A small spectrogram enhancement model, trained from scratch.
Model: 8.42M parameters, log mel input, arch unet, norm batchnorm, activation elu, widths [96, 192, 288].
Training: muon at rate 0.0021, 8000 steps, batches of 64.
Data: trained on drum patterns on synthesised drum kits, 26041 training examples.
Rows from block 8 of a small spectrogram enhancement model, named by matrix and row number. Each number is 50 + 12 x the weight over its row's rms, rounded and kept within 0 to 99. All counts start at 0.
After each channel's rows are labels from the 100 clips, of 14976, where the channel reaches its highest value: "strongest on" is what is common among them. Only what is clearly more common there than usual is listed. The data: drum patterns on synthesised drum kits. In brackets: how many of the 100, against the usual share in percent.
# convs0: first 3x3 conv (model.decb.0.0.convs.0.weight, 192x384x3x3, each kernel summed), inputs 192-287

convs0.90:40 63 47 69 47 60 70 43 42 40 23 33 56 64 56 46 27 65 36 22 62 44 39 51 51 52 60 66 55 45 41 31 50 50 39 69 41 79 22 47 57 27 65 59 42 47 19 33 43 85 49 51 69 60 49 64 74 40 49 50 27 78 55 74 37 30 47 75 66 39 74 53 50 55 30 35 36 35 85 39 43 68 58 67 64 61 53 45 59 29 24 51 52 75 54 58
strongest on: mains hum (82 vs 7.4)

convs0.121:69 68 49 56 60 55 63 44 60 81 36 32 44 34 45 40 22 31 42 57 43 32 56 38 60 31 51 79 45 32 10 33 28 43 68 37 58 49 24 46 27 69 30 47 51 48 51 46 53 40 77 31 56 43 46 65 45 46 89 61 31 38 61 58 59 47 55 56 62 73 66 80 75 56 61 54 41 30 50 62 45 41 23 60 57 68 50 44 54 38 48 29 67 48 51 43
strongest on: clipping (26 vs 7.9); text has "clipped" (26 vs 7.9)

convs0.102:68 69 69 46 63 65 65 65 44 70 33 54 43 48 52 38 49 62 49 40 25 30 37 45 61 44 43 45 51 68 59 41 36 53 75 35 49 59 18 38 31 45 42 43 35 42 42 14 42 61 26 49 41 77 37 44 61 66 47 29 53 91 38 50 47 19 58 82 52 44 50 26 64 64 31 43 29 47 67 58 51 48 47 72 56 50 58 49 67 63 40 37 49 46 17 67
strongest on: clipping (42 vs 7.9); text has "clipped" (42 vs 7.9); tempo: 160 to 170 bpm (26 vs 10.3)

convs0.47:55 63 37 69 59 90 22 52 43 65 44 47 48 34 63 37 48 60 48 53 21 21 39 36 56 66 36 58 49 54 33 35 49 45 54 47 10 42 53 33 62 45 59 60 49 51 31 37 49 40 55 40 26 84 26 36 45 95 52 52 63 55 66 35 28 26 72 49 46 51 45 53 54 31 56 54 41 55 49 52 77 37 36 50 51 00 48 22 75 50 27 33 48 62 16 33
strongest on: muffled (low-pass) (40 vs 12.1); clipping (37 vs 7.9); text has "clipped" (37 vs 7.9)

convs0.178:36 31 70 47 48 61 55 52 74 39 82 53 36 61 58 56 47 49 44 54 18 23 63 62 37 42 36 48 58 43 77 44 54 45 40 34 52 36 43 47 71 59 81 39 46 55 50 66 59 44 61 57 55 70 60 43 54 34 35 63 79 67 26 51 48 34 37 57 58 68 51 40 33 36 23 46 64 51 39 54 74 28 39 39 44 55 41 49 52 50 52 60 49 57 35 55
strongest on: mains hum (95 vs 7.4); clipping (25 vs 7.9); text has "clipped" (25 vs 7.9)

convs0.66:73 55 55 60 57 81 63 38 48 62 44 39 48 35 31 46 38 48 34 35 68 70 75 66 38 49 58 23 31 47 47 32 51 38 36 56 53 44 39 59 48 72 34 60 40 49 65 56 25 37 36 29 38 34 59 67 78 32 52 38 34 30 45 35 36 47 60 79 65 28 24 56 33 27 47 61 25 38 55 71 36 54 31 39 41 48 29 36 44 29 51 35 41 47 69 49
strongest on: muffled (low-pass) (59 vs 12.1); clipping (36 vs 7.9); text has "clipped" (36 vs 7.9)

convs0.98:44 41 58 52 61 38 32 70 47 43 60 53 57 39 56 33 61 36 28 20 46 19 64 52 67 55 22 48 48 69 56 44 52 58 42 57 58 53 73 60 86 29 50 61 37 46 47 64 48 40 72 45 60 26 60 92 55 62 45 49 64 73 49 64 55 45 52 18 56 53 55 34 38 42 56 50 58 56 54 43 30 65 46 48 25 45 38 69 29 71 56 65 60 51 41 48
strongest on: mains hum (97 vs 7.4)

convs0.104:44 36 60 33 57 58 73 32 63 18 31 68 96 39 30 50 14 34 48 32 48 30 36 64 48 53 23 57 67 58 34 42 62 39 50 60 65 54 43 47 52 32 64 27 55 49 65 14 58 65 62 52 61 44 37 43 33 51 36 58 59 70 52 51 57 28 41 19 58 37 48 63 45 37 60 28 60 70 69 62 42 51 38 48 14 69 45 51 42 57 66 56 43 65 68 48
strongest on: reverberation (85 vs 34.9); text has "room" (85 vs 34.9); text has "reverberant" (85 vs 34.9)

convs0.184:67 61 74 81 71 58 34 62 45 50 58 28 69 58 63 63 40 40 59 58 33 56 38 70 49 44 53 52 47 40 49 39 40 51 41 54 59 40 31 46 56 49 58 32 58 47 66 54 50 57 47 44 72 73 63 56 46 56 68 28 58 58 55 26 30 35 62 76 47 48 82 55 76 38 37 56 42 53 63 49 65 70 39 67 27 67 37 40 54 46 47 63 30 48 52 52
strongest on: clipping (33 vs 7.9); text has "clipped" (33 vs 7.9)

convs0.44:22 25 51 43 35 63 64 37 53 23 64 56 70 59 68 54 80 45 66 48 70 28 44 64 33 42 49 39 71 41 60 36 70 53 69 48 51 20 53 51 33 63 87 35 60 38 50 42 50 65 42 41 37 56 51 66 61 80 89 30 40 62 24 52 54 46 48 62 53 71 63 60 53 53 14 52 83 40 63 41 63 58 44 47 16 56 51 70 52 66 47 62 46 59 44 39
strongest on: mains hum (37 vs 7.4); pink noise (36 vs 7.7)

convs0.165:38 45 38 29 60 30 37 64 58 40 53 36 52 18 55 34 64 39 27 44 47 56 52 54 43 30 42 49 40 45 64 32 34 39 50 57 42 79 32 40 25 43 27 38 41 44 33 56 42 63 53 72 53 79 56 41 30 53 61 43 31 67 23 75 28 56 42 68 49 41 61 67 27 48 50 42 35 34 56 66 71 51 55 62 41 59 59 14 48 44 43 66 61 31 34 55
strongest on: thin (high-pass) (51 vs 12.1)

convs0.10:49 47 60 31 61 44 71 45 75 37 42 57 52 52 17 39 48 61 60 59 52 43 52 52 34 57 46 43 41 67 54 28 61 35 57 40 40 68 33 52 31 23 37 56 29 57 43 58 42 47 61 42 62 44 25 58 52 27 27 64 19 47 37 58 62 46 47 40 49 42 51 62 67 77 35 37 45 30 58 30 69 47 26 37 52 40 61 53 69 42 32 26 30 42 60 39
strongest on: thin (high-pass) (35 vs 12.1)

convs0.135:35 40 63 61 64 39 45 30 58 29 67 63 50 57 73 48 21 55 51 30 83 73 62 57 34 28 59 33 55 79 61 66 38 90 48 51 32 83 48 67 26 57 50 37 55 41 70 57 35 72 53 65 67 63 33 75 37 50 33 40 54 26 44 56 59 48 45 54 72 31 36 53 35 62 68 27 52 50 24 28 26 51 28 39 41 56 44 86 50 49 68 39 44 55 54 41
strongest on: thin (high-pass) (30 vs 12.1)

convs0.108:42 45 56 48 49 52 74 51 60 72 37 69 26 55 71 51 64 65 28 51 20 67 56 38 52 64 76 07 60 39 76 29 42 46 51 32 65 39 59 48 69 55 47 58 66 41 75 70 45 42 69 52 48 40 31 33 34 58 47 39 64 71 59 69 36 37 32 73 38 38 32 39 22 33 40 74 60 62 75 60 83 19 51 36 56 51 77 44 50 58 50 33 37 65 46 63
strongest on: clipping (56 vs 7.9); text has "clipped" (56 vs 7.9)

convs0.179:64 44 44 43 71 58 56 44 66 49 77 60 39 49 34 64 84 60 77 41 20 39 41 62 38 39 37 21 75 34 47 63 48 47 36 42 52 51 76 58 65 37 83 76 43 36 25 59 34 61 45 55 70 52 50 46 42 48 42 46 52 58 36 44 38 34 66 37 50 58 58 44 40 39 26 20 84 60 54 49 40 44 71 37 51 33 60 59 32 69 45 71 29 39 51 53
strongest on: mains hum (71 vs 7.4)

convs0.105:33 53 50 27 57 46 65 49 45 46 45 31 61 57 41 31 51 56 53 46 58 72 62 14 59 52 51 61 37 68 66 32 78 33 47 50 59 36 45 45 64 56 73 77 67 31 62 54 35 63 63 49 40 33 69 63 47 58 60 61 74 81 68 52 35 35 41 52 56 59 54 35 51 62 44 66 58 36 65 34 55 39 59 67 61 46 53 57 42 73 56 35 62 63 66 65
strongest on: clipping (48 vs 7.9); text has "clipped" (48 vs 7.9)

convs0.149:62 54 69 55 52 44 46 61 46 49 46 25 38 83 42 83 54 74 41 69 28 60 55 35 50 49 79 46 48 27 54 55 50 69 48 41 55 67 30 47 45 32 26 39 66 31 48 80 52 49 70 48 50 25 72 78 67 54 40 45 55 52 51 32 28 87 53 78 42 50 54 46 63 74 56 65 71 82 30 21 40 47 46 22 42 34 55 57 68 40 60 50 11 53 67 34
strongest on: mains hum (88 vs 7.4)

convs0.157:46 53 52 49 26 61 52 27 43 51 65 38 51 47 34 57 53 65 50 47 67 30 60 65 45 66 73 42 61 47 53 71 34 56 59 74 47 50 44 42 34 62 62 60 26 26 79 54 44 66 71 36 42 80 38 67 65 84 42 68 46 43 40 47 45 48 34 64 59 41 45 41 18 45 60 62 63 62 74 17 60 39 54 44 56 46 58 37 65 49 51 48 30 15 48 57
strongest on: mains hum (33 vs 7.4)

convs0.106:56 47 46 46 53 39 78 19 44 43 59 30 49 59 32 35 62 54 17 61 51 72 68 53 33 35 32 41 40 70 69 63 33 55 61 47 52 45 54 78 51 73 60 69 71 48 62 47 20 61 67 50 54 19 46 68 04 51 45 39 55 48 56 50 38 45 24 29 53 47 37 69 39 44 81 46 42 85 58 53 21 54 47 53 62 31 54 46 42 49 63 67 37 48 64 47
strongest on: thin (high-pass) (47 vs 12.1); mains hum (30 vs 7.4)

convs0.136:30 39 42 66 46 77 59 56 49 61 43 30 44 65 58 71 64 56 45 39 72 51 39 33 50 64 58 36 71 63 52 43 59 42 64 73 37 45 40 59 32 79 65 66 50 34 54 58 57 52 31 27 65 52 30 58 23 54 72 54 52 59 45 41 49 61 57 73 57 55 63 27 36 63 23 46 85 48 58 39 48 38 52 67 24 65 56 16 60 50 69 75 15 56 42 38
strongest on: mains hum (42 vs 7.4)

convs0.140:75 53 52 15 61 67 63 37 48 71 58 55 48 43 27 64 42 36 66 86 46 57 48 51 45 50 50 43 68 35 58 64 53 37 31 36 56 39 35 61 67 78 59 51 67 47 50 37 41 58 27 56 49 49 47 00 50 76 77 66 46 51 55 53 61 65 53 67 48 54 44 44 45 38 13 41 46 51 26 67 41 53 56 71 56 46 51 37 48 47 56 08 63 50 54 57
strongest on: thin (high-pass) (70 vs 12.1); pink noise (32 vs 7.7); clipping (26 vs 7.9)

convs0.158:21 39 73 29 36 78 47 60 55 52 32 60 67 36 31 32 29 56 29 54 25 38 56 36 41 37 44 40 40 65 57 61 42 65 58 68 38 65 13 29 55 47 63 39 32 57 44 33 59 54 39 61 42 55 59 43 34 38 33 72 05 49 35 56 60 48 75 69 64 51 44 59 49 51 52 19 24 82 74 55 34 09 52 60 66 43 51 56 15 40 58 47 33 42 48 43
strongest on: clipping (50 vs 7.9); text has "clipped" (50 vs 7.9); thin (high-pass) (39 vs 12.1)

convs0.148:60 36 49 44 62 67 69 74 54 57 22 51 65 72 74 39 34 54 43 32 68 49 56 77 63 51 27 40 45 43 45 31 38 28 65 06 64 36 17 56 36 67 52 54 41 70 49 50 54 46 64 46 68 58 54 40 41 54 49 42 53 42 43 71 49 50 64 35 44 56 48 49 42 56 48 42 54 32 41 66 58 71 38 62 28 41 44 81 56 77 50 47 38 42 53 76
strongest on: muffled (low-pass) (44 vs 12.1); pink noise (41 vs 7.7); rumble (30 vs 7.4)

convs0.141:28 59 40 88 44 54 32 56 56 70 24 70 46 73 50 46 22 55 56 42 61 41 45 69 45 42 21 50 39 44 43 59 60 47 19 35 40 51 56 73 51 31 53 54 45 36 38 53 76 25 47 60 46 62 72 59 50 51 51 63 73 46 77 82 20 42 67 39 62 33 40 47 31 51 39 57 32 45 55 84 76 54 70 48 51 49 68 32 82 34 61 41 57 37 42 46
strongest on: thin (high-pass) (32 vs 12.1); clipping (28 vs 7.9); text has "clipped" (28 vs 7.9)

convs0.20:04 62 47 61 60 45 59 19 78 43 53 55 31 61 54 42 68 40 62 29 29 73 55 38 38 32 50 46 54 54 71 39 45 43 64 60 16 58 44 59 34 44 55 36 68 63 50 29 55 38 22 40 41 34 60 59 38 23 30 18 31 44 51 64 44 53 63 55 42 34 68 67 43 76 33 58 48 43 80 35 71 60 44 45 53 48 63 54 39 70 63 66 37 52 71 30
strongest on: clipping (33 vs 7.9); text has "clipped" (33 vs 7.9)

convs0.130:36 32 38 30 45 41 48 68 90 36 49 25 35 65 34 41 29 53 64 50 44 45 31 43 59 62 65 51 64 43 65 62 31 44 63 51 39 43 25 40 39 65 41 50 33 28 61 53 36 30 43 51 48 54 60 56 52 32 37 57 33 48 30 58 15 30 81 28 41 59 61 46 22 44 64 70 38 51 46 32 51 40 62 69 63 74 28 42 55 06 49 81 26 59 58 63
strongest on: mains hum (64 vs 7.4)

convs0.177:60 74 18 44 53 30 25 79 32 31 47 51 61 49 49 44 34 34 31 57 50 66 39 45 46 45 30 38 42 35 72 55 46 32 35 28 47 49 48 45 72 44 53 56 65 25 60 34 57 46 53 44 79 38 61 31 12 02 43 27 62 54 38 60 44 51 47 50 51 58 48 45 40 18 60 36 37 67 66 75 41 77 51 56 33 39 76 66 52 44 30 18 58 50 39 52
strongest on: clipping (32 vs 7.9); text has "clipped" (32 vs 7.9)

convs0.64:61 52 36 62 69 42 30 60 49 35 42 56 28 59 59 50 36 53 38 37 47 40 57 26 36 38 36 49 56 83 67 56 34 69 46 51 47 62 43 41 50 57 46 44 42 36 64 60 12 41 37 56 47 23 30 69 60 50 45 33 58 42 27 39 44 26 77 31 56 60 50 40 45 64 59 49 32 58 51 69 23 47 91 57 42 75 43 41 22 75 72 42 45 61 64 64
strongest on: mains hum (53 vs 7.4); clipping (26 vs 7.9); text has "clipped" (26 vs 7.9)

convs0.120:68 58 12 57 43 64 58 35 83 83 37 71 54 49 39 46 57 50 59 52 39 54 45 51 62 53 48 44 57 44 37 46 60 52 76 41 54 64 38 33 52 61 61 61 43 48 71 57 58 58 41 59 55 81 57 27 58 88 66 80 77 42 63 77 62 47 62 42 43 34 14 47 44 60 85 87 58 59 53 29 84 23 39 58 79 56 44 38 87 47 49 48 61 49 41 45
strongest on: muffled (low-pass) (51 vs 12.1)

convs0.76:65 50 42 42 43 41 61 47 64 23 48 64 36 44 63 41 57 63 36 44 79 42 59 20 62 49 41 24 53 70 48 40 40 78 60 50 19 29 81 63 43 55 53 63 54 45 64 50 45 30 36 49 52 04 67 61 47 30 47 61 39 53 43 51 51 52 53 34 47 55 32 38 64 59 58 41 89 86 54 37 05 58 41 41 29 30 42 66 48 63 58 55 47 63 33 71
strongest on: thin (high-pass) (41 vs 12.1)

convs0.171:25 48 71 51 62 00 43 51 47 34 57 33 26 32 53 32 59 59 34 46 74 31 59 55 55 37 31 49 47 65 67 60 44 74 38 62 58 49 63 46 47 36 63 28 45 46 19 47 55 12 47 56 70 41 59 78 47 50 46 60 48 24 56 54 57 57 39 50 48 62 35 55 46 60 39 13 33 53 55 60 44 55 52 39 36 59 55 75 35 21 65 60 47 37 28 49
strongest on: mains hum (54 vs 7.4); cowbell (33 vs 13.9); high tom (33 vs 14.2)

convs0.96:60 42 57 64 80 73 54 47 63 57 48 37 38 69 45 66 55 40 52 41 50 72 43 75 58 50 75 56 50 74 59 72 50 51 29 45 71 56 60 30 34 54 45 53 65 58 74 53 38 65 39 49 75 36 77 27 46 28 48 30 35 51 47 18 50 24 87 55 27 47 45 32 43 59 61 58 47 68 27 50 51 48 46 69 51 51 56 56 43 62 61 72 29 48 48 67
strongest on: thin (high-pass) (53 vs 12.1)

convs0.26:53 33 48 60 76 72 52 51 60 59 61 37 47 66 48 50 41 55 53 33 36 77 53 69 46 55 28 63 59 33 72 39 55 29 58 75 11 62 70 39 53 43 58 53 44 41 64 38 39 52 47 50 32 71 59 44 38 57 36 42 60 36 38 64 26 22 42 37 37 44 52 68 50 14 61 28 55 27 52 51 57 34 60 45 52 42 62 42 69 48 48 47 24 51 46 38
strongest on: clipping (39 vs 7.9); text has "clipped" (39 vs 7.9); muffled (low-pass) (37 vs 12.1)

convs0.27:37 56 55 53 41 43 43 20 25 37 43 25 61 47 47 44 62 44 49 71 23 42 46 62 32 55 73 73 71 57 41 45 49 72 50 79 67 54 55 48 46 34 32 68 76 50 34 54 40 34 75 43 39 50 21 65 26 76 77 56 42 48 45 37 56 35 44 39 59 58 57 67 49 40 61 45 53 49 74 44 55 55 61 48 61 53 59 53 47 64 40 19 59 52 48 52
strongest on: muffled (low-pass) (34 vs 12.1); clipping (25 vs 7.9); text has "clipped" (25 vs 7.9)

convs0.21:74 68 52 45 46 34 66 69 42 55 37 49 53 53 70 43 48 56 60 78 75 24 35 72 55 28 47 47 71 24 20 46 37 55 77 55 28 32 63 36 73 66 75 46 66 57 45 79 53 59 41 36 44 58 67 67 51 52 62 62 63 69 31 75 83 46 68 46 48 40 42 46 53 71 54 47 62 31 54 37 49 38 63 78 46 61 27 59 69 42 50 42 87 47 65 32
strongest on: muffled (low-pass) (46 vs 12.1); tempo: 70 to 80 bpm (26 vs 10.4)

convs0.61:22 47 60 43 57 40 57 90 52 57 59 52 25 72 54 57 57 76 59 80 52 68 44 70 46 44 51 44 75 57 49 81 46 53 91 75 58 41 52 52 50 39 45 62 62 54 72 68 69 29 55 58 57 77 49 61 75 75 41 74 47 38 27 46 50 61 81 55 66 68 74 43 63 46 43 54 39 49 95 52 64 42 56 72 65 30 63 31 84 43 47 65 48 53 59 48
strongest on: muffled (low-pass) (46 vs 12.1); clipping (39 vs 7.9); text has "clipped" (39 vs 7.9)

convs0.187:51 27 73 45 19 39 50 47 46 41 54 63 42 68 49 45 36 32 60 31 63 23 45 60 55 54 58 53 42 52 61 36 44 25 50 38 78 43 36 36 31 59 60 51 43 55 47 39 24 50 66 23 49 56 37 36 66 31 59 31 31 62 43 30 48 41 26 40 58 41 61 76 31 61 33 59 36 49 28 53 37 41 28 42 13 58 34 46 30 43 38 63 57 54 39 40
strongest on: muffled (low-pass) (39 vs 12.1)

convs0.56:46 41 09 58 46 37 59 38 50 50 80 24 39 56 72 63 51 79 35 68 52 46 73 69 54 42 60 44 40 35 44 50 51 65 61 47 44 92 37 58 66 50 57 31 49 46 67 72 47 26 40 72 63 73 66 73 41 69 58 63 60 13 45 44 68 44 52 75 44 44 35 51 32 83 56 43 46 53 90 78 65 29 81 57 74 47 64 18 31 53 65 59 44 43 53 62
strongest on: muffled (low-pass) (59 vs 12.1)

convs0.33:63 53 64 46 37 66 43 51 40 43 57 38 58 50 46 36 48 53 39 54 76 65 67 53 40 48 38 43 40 28 69 53 48 78 59 24 42 26 51 58 79 54 40 60 37 38 55 40 36 52 62 45 56 05 19 43 45 27 32 12 53 65 46 38 39 50 36 36 56 50 61 31 38 51 58 32 22 53 27 19 25 64 46 45 53 47 32 84 45 68 52 62 27 70 76 51
strongest on: thin (high-pass) (49 vs 12.1)

convs0.82:00 55 57 54 54 48 28 49 63 29 27 94 44 35 39 34 34 53 70 79 19 46 33 42 64 45 46 46 55 58 37 58 68 58 41 36 49 46 75 59 73 35 62 35 67 72 59 57 78 34 54 46 40 42 67 15 39 58 62 52 56 46 65 79 39 45 74 21 34 64 41 67 58 33 51 49 47 46 37 76 59 36 57 43 57 81 49 43 40 54 34 51 62 65 41 39
strongest on: clipping (45 vs 7.9); text has "clipped" (45 vs 7.9); thin (high-pass) (32 vs 12.1)

convs0.175:61 71 54 32 54 48 55 41 49 09 71 15 53 44 43 46 68 68 43 42 62 65 36 51 72 69 55 27 25 38 42 73 62 48 50 38 37 56 59 52 54 55 51 57 34 45 46 45 37 55 38 68 73 23 49 66 22 62 49 40 63 57 48 14 40 33 62 50 54 42 42 57 39 32 62 60 63 73 24 49 31 83 33 45 76 70 54 44 29 32 63 59 60 64 64 47
strongest on: mains hum (45 vs 7.4)

convs0.17:62 45 28 50 55 24 39 55 65 64 73 34 54 67 40 59 33 26 53 64 44 61 65 42 44 67 37 61 59 52 48 75 45 61 44 48 50 29 60 50 48 62 48 66 54 32 72 81 49 42 40 47 70 43 58 27 40 14 63 46 59 38 25 72 48 84 48 68 47 54 66 56 33 60 58 74 64 35 38 69 45 57 47 58 49 37 53 69 33 63 60 44 48 38 50 59
strongest on: thin (high-pass) (46 vs 12.1); clipping (33 vs 7.9); text has "clipped" (33 vs 7.9); mains hum (29 vs 7.4)

convs0.59:42 43 65 59 45 37 66 46 48 35 48 62 13 72 52 75 56 59 55 40 60 67 35 44 56 37 38 27 52 51 26 59 21 66 56 66 26 39 72 67 49 65 50 49 29 70 64 49 46 66 51 51 60 63 62 29 32 39 37 48 24 43 42 26 70 62 67 31 61 62 42 28 69 55 61 80 36 37 68 38 22 43 70 44 60 51 73 07 47 58 57 44 27 31 35 39
strongest on: thin (high-pass) (54 vs 12.1)

convs0.22:20 48 55 57 39 50 55 76 71 66 61 44 61 60 43 40 44 68 41 84 46 35 55 29 66 62 44 47 40 74 40 31 43 64 31 70 50 38 55 37 71 44 78 56 76 35 46 47 26 44 44 55 41 53 63 82 59 43 37 43 35 54 44 46 38 18 48 54 63 43 71 57 40 49 48 48 36 39 55 39 48 33 54 74 60 50 54 81 46 64 37 49 29 68 33 65
strongest on: muffled (low-pass) (35 vs 12.1); clipping (31 vs 7.9); text has "clipped" (31 vs 7.9)

convs0.166:60 20 83 42 48 46 46 62 55 42 22 52 75 42 59 63 43 27 57 26 36 36 35 40 52 23 55 49 49 45 53 37 45 42 79 41 67 60 23 69 39 50 28 27 50 20 58 60 61 43 64 54 56 51 33 35 46 57 65 41 46 34 39 27 55 65 70 54 38 50 69 54 83 27 63 51 69 66 30 52 41 55 64 55 63 64 56 41 60 43 33 66 56 32 34 42
strongest on: reverberation (76 vs 34.9); text has "room" (76 vs 34.9); text has "reverberant" (76 vs 34.9)

convs0.3:55 20 32 62 62 77 60 48 54 28 60 52 63 58 51 47 73 69 35 53 32 57 40 68 58 41 67 60 58 21 70 49 35 45 43 51 52 75 28 34 33 55 46 47 64 42 76 64 56 54 59 56 66 29 40 32 29 55 59 43 43 38 45 43 43 44 51 51 30 45 45 37 42 54 14 37 83 27 49 29 77 52 52 55 35 40 45 48 21 60 67 64 45 31 55 33
strongest on: mains hum (94 vs 7.4)

convs0.6:69 52 66 59 73 64 50 63 54 49 34 70 59 47 85 34 47 64 54 27 56 61 79 51 62 71 34 51 68 57 40 28 46 59 47 39 35 40 68 36 77 58 31 50 60 02 55 57 59 49 55 64 41 34 28 44 38 27 30 54 94 51 60 57 60 00 64 53 24 30 44 43 47 42 50 43 89 57 53 37 59 57 46 41 37 21 43 21 48 49 32 52 34 54 06 80
strongest on: muffled (low-pass) (29 vs 12.1)

convs0.16:85 37 77 76 53 52 50 69 35 64 59 41 27 29 57 40 47 54 43 53 58 50 54 50 60 55 36 53 29 63 49 65 40 34 57 56 81 38 54 67 57 48 38 44 28 29 53 47 38 29 58 57 60 35 44 40 57 26 50 64 49 40 72 50 55 59 60 49 48 45 38 40 81 52 39 45 59 54 48 20 32 66 57 54 40 46 35 51 58 18 47 54 62 40 64 34
strongest on: muffled (low-pass) (83 vs 12.1)

convs0.168:59 61 61 67 28 66 39 54 58 74 64 52 53 55 43 62 37 49 35 61 46 27 72 45 53 64 44 62 38 51 58 70 41 39 50 47 44 58 28 49 53 72 48 51 24 17 52 70 54 45 42 68 67 61 64 41 59 75 61 63 31 20 36 70 54 51 54 60 66 37 49 25 37 50 30 59 38 12 77 19 44 35 62 79 76 51 59 48 57 31 44 43 28 33 36 54
strongest on: thin (high-pass) (80 vs 12.1); white noise (62 vs 7.7); pink noise (32 vs 7.7)

convs0.67:53 47 59 50 34 49 55 33 40 51 46 39 41 64 53 50 64 67 54 45 46 54 48 46 50 58 33 47 64 49 52 57 44 34 87 46 54 53 52 48 50 64 34 83 34 51 53 52 37 53 65 60 36 73 55 47 47 66 96 43 49 33 57 47 53 35 61 61 55 41 72 12 50 50 37 59 53 11 82 21 71 34 59 42 47 43 67 35 68 69 56 49 31 54 50 54
strongest on: thin (high-pass) (75 vs 12.1); white noise (59 vs 7.7); pink noise (34 vs 7.7)

convs0.162:60 31 50 54 42 15 65 56 55 45 61 31 54 74 82 67 50 69 42 50 76 59 59 39 53 63 48 49 43 47 35 52 55 63 42 58 67 51 65 27 30 52 46 48 68 10 59 35 54 57 55 42 44 19 58 53 49 34 50 58 31 27 48 37 31 46 57 32 70 38 58 48 36 74 72 44 58 47 36 43 05 33 64 37 55 26 42 70 54 31 75 46 43 62 46 59
strongest on: mains hum (86 vs 7.4)

convs0.151:48 42 59 47 57 93 70 58 62 76 51 65 50 54 28 58 71 51 29 51 34 47 28 70 50 49 43 70 61 71 58 46 81 46 64 54 77 64 50 41 47 68 63 60 58 33 79 46 64 29 48 54 55 51 42 29 46 41 69 66 32 68 51 69 44 32 53 48 58 49 46 49 45 46 52 32 55 28 85 38 75 28 40 75 53 55 80 41 60 43 44 48 43 50 50 49
strongest on: muffled (low-pass) (63 vs 12.1); clipping (31 vs 7.9); text has "clipped" (31 vs 7.9); tempo: 70 to 80 bpm (26 vs 10.4)

convs0.133:56 47 34 67 56 41 58 32 47 57 38 32 61 57 61 41 59 44 42 23 59 63 74 38 57 29 64 47 35 36 74 30 54 52 44 61 50 54 64 53 15 50 46 59 26 44 44 71 51 47 51 59 45 48 82 41 61 41 63 45 37 45 54 36 38 62 14 51 42 74 57 53 70 35 48 51 56 53 53 35 48 64 58 50 52 41 52 43 67 50 40 61 58 24 42 52
strongest on: thin (high-pass) (30 vs 12.1)

convs0.4:65 45 49 49 23 38 46 43 54 40 56 36 28 61 61 41 54 59 29 47 32 44 43 37 71 44 47 42 52 56 16 57 26 48 52 32 51 34 35 57 32 56 29 60 44 46 55 75 43 58 49 65 40 64 47 35 44 99 46 55 42 47 57 47 36 34 36 20 38 42 36 48 49 38 64 78 52 51 38 20 52 28 57 20 52 40 39 40 56 52 54 50 46 45 38 57
strongest on: muffled (low-pass) (31 vs 12.1)

convs0.37:28 41 53 54 54 43 37 85 17 65 46 43 41 48 28 46 62 74 33 60 62 53 61 46 21 50 47 37 47 77 59 68 48 49 66 46 52 75 73 41 33 58 64 42 40 33 31 51 31 65 53 66 36 54 37 29 68 17 27 65 59 66 49 67 39 46 71 37 83 55 53 42 67 49 47 57 30 50 20 42 32 29 70 51 73 72 65 62 49 30 39 28 74 35 51 42
strongest on: muffled (low-pass) (81 vs 12.1); text has "four" (35 vs 16.4)

convs0.92:44 62 62 55 66 61 30 55 59 39 48 72 64 49 61 37 61 48 57 31 34 53 55 25 25 60 42 47 35 40 66 31 66 58 52 60 32 35 59 45 41 41 47 86 50 56 60 56 77 46 49 56 60 56 40 44 56 27 58 26 64 68 60 41 46 62 57 40 35 68 89 70 67 27 59 70 67 20 63 75 53 65 39 45 40 58 57 33 57 47 35 50 75 50 71 53
strongest on: thin (high-pass) (34 vs 12.1)

convs0.38:41 46 63 27 38 48 44 72 45 45 15 34 70 55 27 39 29 55 48 77 40 61 51 60 50 59 43 41 44 29 31 80 64 36 44 52 58 65 33 21 43 35 26 42 51 57 61 41 55 66 69 34 54 34 41 30 52 43 24 44 72 32 45 51 28 25 53 39 55 40 68 50 47 42 53 56 70 40 31 54 48 29 23 56 46 58 38 92 47 52 45 24 52 56 44 56
strongest on: muffled (low-pass) (80 vs 12.1); reverberation (67 vs 34.9); four on the floor (32 vs 8.1)

convs0.74:43 44 44 47 40 23 41 45 49 32 33 43 40 59 49 62 48 15 43 64 63 51 48 71 66 25 65 81 44 49 65 59 31 53 60 46 79 30 39 52 34 69 50 53 75 48 57 60 57 38 97 59 69 58 53 48 55 75 51 34 20 42 22 48 67 55 20 47 38 29 41 46 46 55 72 54 42 49 45 43 71 62 44 41 44 50 15 50 52 57 66 58 42 54 45 79
strongest on: mains hum (30 vs 7.4)

convs0.93:56 61 31 36 64 31 56 47 24 27 53 38 53 56 45 59 54 41 30 74 70 42 39 73 64 40 77 46 46 18 68 69 59 56 27 56 47 45 44 44 12 63 35 46 23 21 70 46 56 47 47 62 47 16 34 57 46 46 62 48 35 76 33 31 44 47 19 58 53 63 53 37 37 44 33 76 41 70 41 42 52 63 41 37 57 37 52 36 46 52 50 60 52 47 55 37
strongest on: mains hum (36 vs 7.4); thin (high-pass) (33 vs 12.1)

convs0.39:78 67 46 47 52 52 45 53 39 54 55 66 59 63 67 59 56 74 55 20 43 56 67 58 39 39 79 61 71 36 56 32 51 51 39 63 55 47 57 40 49 38 70 63 43 70 54 67 40 61 61 44 57 72 42 79 53 72 35 61 48 58 48 64 38 38 32 73 49 45 36 56 32 51 25 53 59 48 45 83 66 59 50 48 18 48 57 43 81 33 47 34 56 33 37 26
strongest on: reverberation (66 vs 34.9); text has "room" (66 vs 34.9); text has "reverberant" (66 vs 34.9); clipping (63 vs 7.9)